A small image classifier, trained from scratch: trained on abstract colour fields from 500 small random pattern networks.
Rows from block 3 of a small image classifier, named by matrix and row number. Rows with one number belong to one neuron. Each number is 500 + 25 x the weight over its row's rms, rounded and kept within 0 to 999. All counts start at 0. Numbers have three digits each.
After each neuron's rows are labels from the 100 images, of 14848, where the neuron reaches its highest value: "patch colour" is the nearest of a few named colours to the mean colour under the peak; "responds to" is what is common among them. Only what is clearly more common there than usual is listed. The data: abstract colour fields from 500 small random pattern networks. In brackets: how many of the 100.
# fc1: MLP up (model.blocks.3.mlp.fc1.weight, 1024x256), inputs 0-85
# fc2: MLP down (model.blocks.3.mlp.fc2.weight, 256x1024, transposed), outputs 0-85

fc1.320:507485510478512543524499507509499538470532508470495491498513499491505487488433496502497499491500515487484528510546474506435481518486514496477496517511525501489466525509498525527478486534492489475523486489542482528546550556461524498501539492471495517527514542
fc2.320:540445505463492524522513522554541512461458490485494502540486513497476483471469474543501513522539544482513473498521464528499497485491512524538566542470496492491452407502501481494507516516508499459489510469496552494466503501520475472506516541461530498500497492
patch colour: green (33)
responds to: dark (42); mostly green (35)

fc1.59:476492513463493519480461531505485503483520535528505539438507516516552466490501554515542475484502534469498472501565493472477484502486493482489492508528478499487511500550483486507503529502502499520471517524541491478442512495519494488533529513486546513509474511
fc2.59:458504492514478514517534483482525457543472521459530499514520515505503501488483497514480516500535514515508492523478516538521512486516535529525509552463542567534489511514509506526499466486530511490495503531495496480500496496495502493487480484522506507505480481
patch colour: grey (92)
responds to: fine detail (66)

fc1.313:484506504538486495480483506541458499501535490511514489523491481537481481466468430481466470477495474545525511484446514504521498487501472506501537511486495450460507481476538498502560481540516498485478429508493504508525489523490540491534485490509507509460495486
fc2.313:503487486463508519517523493472485498497435456485490509534462525494512532495526541539515529514488496468489501449547487469487496526519527527525434521508525532512469515489464481493479553469504499485474526495538477488485501478487484512468498546480504491500459490
patch colour: purple (34); pink (30)
responds to: mostly red (45); bright (26)

fc1.524:475494514507481463463497502481497489497532553445493492519469516489506524497482535469483502472443483518517521521456494507461496510484498529531524482477510455443451479485530556525477508521481504497490510500495510453523485489499469502485503531500476485501556470
fc2.524:552532490536510500540497494511466494523455545562517500457533507522512496507525510552502486508519484485496499517523519519533486508479524476530470507531522496538525493497470465463540479533542504497526485477495521518449517504519520540495485477464511491482491534
patch colour: red (49)
responds to: mostly green (32)

fc1.181:514481515504507504518519473518462465529542510527471497495541543534489511512463490526520506506533487457503504502488464499506507470506499481497523455474466470529509492483523491491448485501494494644484497535477478517461503516519483509483506528472495478530504476
fc2.181:493445475491471483450481478467510523482494504458525476561428508473510476506510465514522502443495500493491503497487521494545527500496512526506480536496504548465511480486483488510542505477479522461531482495540454484530498499497522482500508454482523507490459493
patch colour: black (29)
responds to: dark (70)

fc1.427:484534517446518480523501537493442490552529502499504484529462517492545537465523487459477514511466510501513499481485484504469508473530523466489505474494521476509461507539467504515467539535470477517517503470502494515457506516487434525477524560540472504461461539
fc2.427:472537499493471521478476508509493523440503534491500518475524487521435500524479468499509491476485481488468504505468519506551460465490497523489475531514539499500497483511537510497485503480525544480474523546475466469518492503524531530479480510473529528530503490
patch colour: white (36); cyan (26)
responds to: mostly green (35)

fc1.388:483460533473497480494466479507500501501514500484469497554507515530528473550493538515513552490447484505553522513485476512483490549467562521482540508515529492506523500484515483502517482463511493498532522510487510513483508529515457515485484487507521507520472453
fc2.388:519516474532485500509503524510479511508461483514482531496516511505437516421488496471508442531545517474484499497537536469488465479496415475535486518492486520508471497494488510508454510555493481484483465493497543515490518477524506487522529520437485484498489509
patch colour: red (42)
responds to: mostly red (67); smooth (27)

fc1.737:480534501509508524492499478468516501509482519519484507482481531495515528456529494499523521524483471442540509498485521496497505521438511542440472466510495495466467440504457481468491490552522485503507543513473456501527494489517508488481473481460463534501512515
fc2.737:510448507501495510489462525489480485487515455503485482513486506500495474559470519510455545438534547491494484498500492486497474521532470426554492518477509490524522525474501499474476516455476497490515464482507487541485516488518529543487511505556531495526484503
patch colour: yellow (42)
responds to: mostly red (33); smooth (32); bright (27)

fc1.240:468533504524514486469487521493473467479497541526479501452494521517508501471496535502499481502535473499506491482484502499494526515510460463506481489531519496452550471517473479495526517500528506554479564518471485519498481486531468515510518483490467545521483512
fc2.240:498493503463495550509498483526490496494487471472512513536478498497501506519491462525513524480496538490477471509522498501545517510495509499462486487481483479567479532483531480483504494469462489485519434465509506496502521474496560516499504533515501454493483491
patch colour: yellow (35)
responds to: mostly red (50); bright (40); smooth (33)

fc1.647:496505475542500488502480504485510518493467503494482497543514506500509476531487495488526489465498494501523529464486475537496484512498482555512497515451482510516533483496507529517506491469526529532473497533479515503472488475473479526481475511502501482498498478
fc2.647:507482494423470500515533490539478488487512525462477486436477526508470523481480504540495503515511534490493451501514493498502507502520495411490522495525537499487468466496460442493500529529480481490517495478540479493492521516526503482482506488490479541516501513
patch colour: purple (60)
responds to: smooth (51)

fc1.764:490438514505473486498512494507488504481502477465511514496491497469514555510465492515463502491500477517514519504539498564504481550465499529484486540465469521489499454472517527503518465487511508499502470552510548507490539453506462493517490525481484522496522512
fc2.764:495530505484510505499492496459519515510529484484511499460511505517473485491520536492507526492497519479495532472464500430532534501545488471545544529541497476510513564505481442530448501535460492477496564470529469474506484524473494495498491467518518510493470514
patch colour: green (30)
responds to: mostly green (37)

fc1.189:491519511490528539475530510529474488498493533506494481460468454488483481487522503499445510509489544501501523476439480489542504500472502511506489513518528492501485546520514497486543537475460503470481489490541479491472534497484477541493509504493479510512519529
fc2.189:535497506496497444499439478478498522473515480489532508540544523520541515534451473493531492499478456515507488495576517508478501507492502486501495507512488510536513472499491501479450480554527477526491498512492510536485504532532532500503470500535506491483491477
patch colour: brown (25)
responds to: mostly red (32)

fc1.4:503510525467510488511554461478465515494540519480449486507514502521467484533507506483519480452533467529519530514485472481534473509510489462448460501504507505490495521498521541479477526494534509530472491505500540494546492521504478474511515512507502471466475514
fc2.4:471493495479489495523513510515557501533462493480505512481519519552523469440506467507456473472504432528518495494450499479515498499479477528465513467502519493517486505474530526568522525502512529532514489486504472517569511484475476484482497509495483526521501540
patch colour: pink (30)
responds to: mostly blue (33)

fc1.364:501510500484496518516497493494488472513492516494507498566499504511520522467502545546462486483527533477501491478476518510474491537490531502472515488455492557567504524458483530471511482543522505479513464498503469450508507464508492480542497466409490512500486500
fc2.364:503494463460519534457495502510491494486544455526524466467507531510456494498492489490547535452450523519480556525559467510488485490536547488474531504492488458456511458475539509504476509499477490502462502487475476521512510478479449525498505486504506483522515522
patch colour: orange (39); yellow (28)
responds to: mostly blue (35); smooth (28)

fc1.298:497480500463510460488534488534529544485502499520487499522468479508475503476508518518459508474533550477522485483492472486470499531522462463478486475544482484500505496475470485490500495504446459482527523517479491487524468525517498526514531525495496525501486486
fc2.298:515535519521498544544463533479477455506475498474508478454509521511507486493506455451532503506499448519481500493517496535496527494487495550455503489436560533508523492504513500476498492488514471494500503483528548504496515500485515481493485478513505492494540498
patch colour: cyan (25)
responds to: mostly green (31)

fc1.432:478532511517510512492499501520486517539525505548508512465484495485490485471509504513507473527478538494526492463500466509482493467477505493452474476475516515480460487506483528488540501569516523525502524537489473507547499505493531553504504524488505513508492536
fc2.432:487463522502522518482489514512515511498458522454478505523480533492482493514515503498511505471474494494480530522511501445528532516476492521542515495509527476485508490488525465476477507450494502498498453493487495478459490495495485481488527547490478506522487496
patch colour: yellow (34)
responds to: mostly red (47); smooth (40); bright (30)

fc1.111:488563515451510520489500482491501477502524487531488515483483516503459514454520455560538494499490515522523474510517513504475454496523439496496511482508450529449522510490500492458496479536497519470496519481503488503520513521486509499481478528519527534473491491
fc2.111:490481517487506507502512495481519514526515542491473508463481448505490483515492464523475519475514490542517521549496485488545497498517559448454512499497521464505475534547507486498469476483563526459443534564522508483501506550524464470538549533500504510469533526
patch colour: green (31)
responds to: mostly green (33)

fc1.304:487556484465526528492519489480512505509469532531526464471488495493500471486466507503506476538495539474493508520497487519499483515546524526495502521497487483527469497484474506502517515481508480467473538514484494519514450503547460501493522467570528456498437486
fc2.304:492495498528531492524498508481497506518575479500476516505536512503499541522508508515492465484525501504496467477505495522496523490463476457492511503535539509513506503532535460473475508460486478515540499508494500463519579488476476486505488529518443546540535517
patch colour: purple (38); blue (28)
responds to: mostly blue (94); smooth (77)

fc1.346:500524508489513490476493508465510497522519535494453472515519488467507501472510508521502473477489519480497484528479467482508498498492494522535524477532480526522544549505535506514459491465475499479461497507478492496508553495495457517487534492498506478454465473
fc2.346:497493546515485483507496510481468502489483489529537541501513479540493496511491512501483527488552506465484504483511487463495458487537479498491508518488477465525460494497529461519505516487545498466513519501484498467516507510479490491506518513526489529488540497
patch colour: cyan (26)
responds to: mostly green (33)

fc1.65:529494523534484539518529481468530527507475502490483492541526479489469509496490451536485535448524471510472488455497475496497493517489493485532452546481555527476504496478518521490454472512471485470473495529469499517537497520496488551491485487516508508517487495
fc2.65:510500534463525474471480476514485510516522510519488498451507514499506485496470566444478502507478531486475512518497527502469473522518541485511479478511472464552538524475515469494547500495555474510505492473519458484503498510493455489492537492498488527496549501
patch colour: blue (80)
responds to: mostly red (36); smooth (32); mostly blue (32)

fc1.72:516437502525484526481529477469498500500502475475461474547468522492504523517510476549527456435519513506479516445469470472547492536525476481473489475474496522503567493534471552489476508534485504446470513477474504515520467556497508475515505509507500523470514525
fc2.72:520506510501519518521507471496524523497497503559511515497528519507516473472494490522500447523468527501513505477485518477520502488507517513495472500465493456526499503491495499539516535448483524515505488519463562554503496534483472506536460506507481534491522474
patch colour: grey (84)
responds to: smooth (60); bright (34); mostly red (28)

fc1.191:510485480518470475516495505496492475494533476511469504469529484495514491564477443493540542490522518521490505511529520475524510495468488529507502506485522506515506492510509528535484504504526498492503494476496505496478528508504525489479523508451512499483459495
fc2.191:492468495462487511499524481477462537528505481500486492546498519503459496505501481465522509498495457489463520483462531544542526517494490442475491531543481510469500490472483442462468518510516454501500485527492517515502476507497486544477460494499490538499529537
patch colour: green (83)
responds to: bright (26)

fc1.748:480481506522509495521491501532542469491523518513480529476528522462525532522495517522522540521490491491505471479485540490493519522482517471492509450520493536504495512515513537438529436509539501463455534499463452454512460458493484507537473481450519496491491469
fc2.748:532478477491527524520476511465490511488486522472506451496489556511516531516499477488489505449490502513498495502500465467510500529527477499513472501518489532478511523504467465550516524490487499485530484520550507509449508486511485500484541523483481507532489499
patch colour: orange (52); brown (36)
responds to: mostly blue (39)

fc1.761:478498519493497509510501519515462530475506481505498481523522508480465519532458512511543460487518518522520480546532512510495576542527535502505469515513469477509480484529479478549468534449503481509513509529525465537520524509528484516491480512507379469489512552
fc2.761:507561486525514496478494545464532490534490477463507518474475503506535483485488477497481535494481455494481499475461476484538464471503516506504513518492529477506499569514482528480530480557506506475492515511501549535484504484448488515526501480497569536512491485
patch colour: pink (35)
responds to: mostly blue (31)

fc1.66:504471513477536527489493447506468542517487507523544520528504485510535522508451516524500517553503516492517529513479480548507513507459520487477512501522505516505539450442482505508518562521540487507482498481490516510484514501496478512473484487492461530467494519
fc2.66:528499504503506441477494551471504455509502510463528485455446500486470485480520464455490515487467491492488470500527520488448457486505484514521461533494503444484461532499502499476539489522493504529467507472524484485491510515488487486548547507493523467514539481
patch colour: pink (26)
responds to: mostly blue (38); smooth (35)

fc1.423:498452490478477519478556520495484538502467491493475464542537502516496522533505503475553505491485514464561499511513448558484511505455522531502499551484510467477525498485499469520488511469507494493520485512495543478500502506475472529480519525494500499485534512
fc2.423:504552511489544482503445507517532478493531513492530508457477495444521487442474461515483466535521495505467486517526494492522454522519495477483560488523494501514477498498487471488546499572548481530498513510527481506484482480498521499549456484511495477512456494
patch colour: red (31)
responds to: mostly red (63)

fc1.352:470511489483512480508544497492520460527487518509494505456494499511531508512512473457513507487521496487548501501518459547493500541509503465530467528505452497538462547498530478512558540478530469480450502496450469521505516552496463504488500475492506494450447506
fc2.352:527466526528505518484440516525491499478510507501489489524474521490501516484474503525521493488489496501494514507526516464503502467496507493467509522469520526484508482470481535476507485524494490470575497455584488493501505488517573486477510546514526518493497505
patch colour: blue (38)
responds to: mostly blue (77); dark (45); smooth (32)

fc1.104:474494501530491465478499474485510481485498540454490491502491498508518490504510508475514506484495540523520493552444505512525497496485508512497537480554536479453496491459496495500509501576525464502515503498498492471517496470506495544462520443529489462494482461
fc2.104:514504534510500491547501484533514497506494467512511513479500500520528503517490488530499504495476424497499506470552482507494497508506518514524481520467492515537506541507499510449477486435497541502515467487500501474472487508500488503480486521454469485479512532
patch colour: purple (54); brown (36)
responds to: dark (41)

fc1.389:499541505479465559501510490505476480533507482480529500509485515506529514412469498547498507548514493484512491477499519488521496538535487481519516477463486487507469513510479522472484526485447493462516479520505492532484574502494471524471471537467481522508464510
fc2.389:525511486510501466490501486506462531469505521485506458500484490495483525499515503452486524432507461514483542447543458492469479461494507553480502520507480516472526476491478509496527479543481516481519476477493517471525492515495502528526507474526514477520506519
patch colour: pink (25)
responds to: smooth (32); bright (28)

fc1.245:482498483508499509494526492484494476585500489496498514483479463489532446520531503509525472465525494507522528533467491479523522498506504508493518512509506475474476516496475457511530526516497507477518467505461533478509513490530461544490505479509531524501492509
fc2.245:501510529475515473490507498508484529471524504465509496462486548493503524478498509473466557518507486484539480495501503526474488521488513499516456520498523480516534473507540495535444506521513468503493501498519522545519534522485536478551484515474489498473513479
patch colour: grey (62)
responds to: fine detail (69)

fc1.231:496493456494513476503449525500481552487522487473478488473479460487532475521500524523481509529484519490538520482507467485539523556465508522516543544513507502539441528475529503451555492478493486492509477503458499537472497491432481502471481510471511511503527490
fc2.231:505474549531511490504532462500523492462496497511513481514483501513503499478485461463515489434464497503527505543479506516473485491496496501498473491484522492495501507482416490512484501527483520528508503472528497465482480494567476486506505496499507498462540528
patch colour: brown (29)
responds to: mostly red (35); dark (29)

fc1.550:541501481518483548528505518434498518523508514455484485479494510511506521520528507570548490503470520506544519480501517502521518532478483433491486500481520514488479516469501484501504502536497469501485516474492493496547491522464518469526530494510512467459497461
fc2.550:476508507450500472480553492536487472487462479501500505467463495475505453473460503465500504488502467459497507514480516489545532483506505537533494512529490455491540469519545490489485514480496486514516536528520504504497515515488511538494523512479520521503473494
patch colour: yellow (60)
responds to: mostly red (32)

fc1.579:518484481501503523512511496461488511500524504482495516514472464472499498554510442493526510474472488536490531467491489479504536530503476473479500487503491562470549523520498525496455506502475491487503512447486472488512483482471515492517547466437522547478484500
fc2.579:506487517518477493523509495538485469502513476555491493478501549507472559475485535532509498524510532475499478522521510511449484510520547505454500549517482426529452510482509490462512479491535523522487484484511560521470530509514487512487477499485509489499565491
patch colour: red (52); brown (26)
responds to: mostly blue (41)

fc1.377:520513551478509475494516462491482529533493505505493498496489473495521517475503485521491469447489464494507496456492470506503504510502500470477527528486523496492482518519524481447434521503546456470511498518512510545528466486481532537475505488523498496530529503
fc2.377:494484472532497495521481485477502491489494444510509495506534487509493543547481474492484498495473507504490529492543494456535456516490518523531514501432494533524520500527464527497486467501466524462518488507487525489509479506485526499492529513521487524518529511
patch colour: cyan (69)
responds to: smooth (33)

fc1.513:496511489490516489516547498484521527478499442527508522505473478518507488477501467484540524493523516484531506486534492463498471467516547496480539515511495509495502530528495492500476495500547531517459481456455537513487527534539519528514488464503496447480508498
fc2.513:495481470460435501522472514503480485505475483469445456513509544488468509500502522507473479482513481504440487496454475535518529476455461492520517502448497462491495514483525504485488517542493492498502518509519503518469514497496534433532514524545470501493494512
patch colour: purple (31)
responds to: dark (29)

fc1.522:484496505510530537504506445499479511479479511518517497511525505492537503517537565490498488468532554511494468444499497504497479488516479496479500499501504503469517507480471521481450509533496478463457477528499487509521476516510531456476531551533502498509530511
fc2.522:463511503482505489529487527513490482503524493518465478472546485536459467517480469537491509547477414529471486548479495503524575513470497513528481508483518467511517511489524443487533496472486500511525535481487480515512552503493533529504480477501497529486464507
patch colour: green (35)
responds to: mostly green (47); smooth (38)

fc1.253:526501478497453523502521495489516514488522506474466533517538504532486507501492506463513503440483513473496478530464524492539464487499516553455524507513488478550551480527553432477546504578514508507520528522511509505499490548488534520453470526532516490463511473
fc2.253:535515501477528469449469528514492508496497482480502478497481471502508497514524535504499511510478528555522502506504503497495539515543548519502512500527531466443478503522502526452464500456474513497478467533530470500453494512482489529496541479531478504498528544
patch colour: purple (78)
responds to: mostly green (35)

fc1.498:512513527488480530481480484484491500492499481494505493511496489464530510491448527493495476574515479501512514505496493516487464507491494497482527510470548494512462512492487486491495469459499483545431471485475518491468487511511492547479513485528496499542475481
fc2.498:486477469487532497491509549537482515485502512505484481523515508516519487514534492507476536449508510503489494476538496493530511493524511526505477532532486469499545467492453476486542513520486545496553480488489515527517487485542516448469472485490494504484528518
patch colour: red (30)
responds to: mostly green (38)

fc1.179:448489515486499456518512518459514519504503498544485532512527490505490515467524512531449493509499484457525480513511460488489418503522466492468522471497464551504505498484515545495493502506481512519517541481531521518499473512538489492520511483509512487448470529
fc2.179:519495489467521500477457500504481498501529538524533479473488500498521475534506482440546477474522537493505506482522494470468565491539482486496485568491487458502508492483516447502503490537513459521494491470486497510534499519511513546492499511526478535498554494
patch colour: cyan (36); green (29)
responds to: mostly blue (37)

fc1.449:492522505487497517456513497494522557508519484490513495544537475493472497452491502509521500476498476526532509501488494449496479480511505512505504560469534445513478501513532496472471534475487494493507469557512503471534476532502518530448489527498515533508491508
fc2.449:512480524539498472573532508485500442519503505519507501476478512528503483514487504499492489509507512510474486525489510519527508495492513460474497452544445502469506512493519481490480483565493532501520521474551488511459521492509470440491542476479525522517511513
patch colour: cyan (33)
responds to: fine detail (39)

fc1.619:525523523539490509524506487480515509490536505493491529468487496517483525498502467490515520502517435499474488497556531506498490553516491522492449461479514473466574532457515482476516509571505524471504421453449506478483491488459504475483519473524493475497500484
fc2.619:510500511474492481507512509527481499526469494528503494454506510504508499538489533516528492469484559507512507518494491483561507508548498503466480535542516489526491499498487492510455523492500476523500511519487459519515461497496486545494500497484505520501483472
patch colour: cyan (25)
responds to: bright (28)

fc1.766:503509516509455482498525451458502510510484512528501539527485537506507483480501483505494487502488516541515476485479495483495478545472480503516490453529509547488508488466509520508502554506467519509514548508523509537496507521491507484462476502546487472497515464
fc2.766:498471473477496500506456540494516536504555547479530510533482480496525542510522526526506496491516504477495521504483534480482529461520516498508516520511520490504519478488534475490467467489539481487498482452460516478499513477504501478532455493530537481472463510
patch colour: pink (41)
responds to: mostly red (48)

fc1.153:540517524485496473500501474477479502512482497454484496514501504486524525486444499502523514523515436531491532487466490498496527530485500514455532487501529483485526466488535528481476523518500533445534451512532504480513453519469533528508487449452484493454544469
fc2.153:507532483499529504512521508509531512508469506471539511505547475486501466487514556514495476521484585525500473478501452541482515509555504523514487519476434501537510496463445499538493515493489513497514487512484512550455507510482509477488513533516482535497434509
patch colour: purple (39); pink (33)
responds to: mostly blue (38); smooth (27)

fc1.644:564508493488496433523546480521506500504524514483512506495499514476525536463487502475522492514488488505478501516520512513482507491472509530498482538492458496523504442471505509487450485516517477486506494509499475475516474503547493517556537489533467467522520500
fc2.644:429500499488535543458457533488494513501476474512510477553491498539511463526507509513468512501524485515502474490495498454536489507515493487501508460491514487497493554524514486528532533460493522508533522472485511537492508495470473483491455492470547518454488495
patch colour: orange (28); yellow (28)
responds to: mostly red (42)

fc1.742:508517489509517508494505509505477504513475500517487492593498447514478546449501531500493479499539493512474509515482505515495469517488481516492504463463525539475490479481559513503538487469486484500515509514508478501509500468526463531522518516501492509509517499
fc2.742:512497491459483554482514478523472492521554522494508490510481537515483485514473545493507488509499499474501513473491503513496568498502520515476498526544522494527527491529521507474454528512510497517504477534447520501464516546525469487487470492500474528475523552
patch colour: orange (37)
responds to: mostly green (35)

fc1.672:500480499479518490494482483516448479500504455511496508480501535507509490537543407540464537493473496539474499536489489531507513463516512510488495514494523485467520506511557515489474539469527503524492515508514452498505485536493456530504478488524548522513467488
fc2.672:527454498525495500507550506494513457468482543537496516526494483520471507478488520480508497505464500465522463468503536498490437519478490522465470458507481506515507497489493467518532464507475473478481507462494550505510512491521504499508479494488449508505526496
patch colour: green (34); cyan (28)
responds to: mostly green (53)

fc1.695:479435520498477473487486486505489461547493502477486528475493555457464506522540509504496485477494530512479479523461502528461524514458502528501502500467519506542510519476490513512439497469516504449526492470499477489507513504558486484475506528510532477481470429
fc2.695:513511481543510524510491517519468480452520535517476495477478472555538538483476456483506514516501497483519485549513473520538494482487514467489501512511484517490501535461552535468518527504440548521497478497508560513466509530458482473495493470478514485523511485
patch colour: green (36)
responds to: mostly green (32)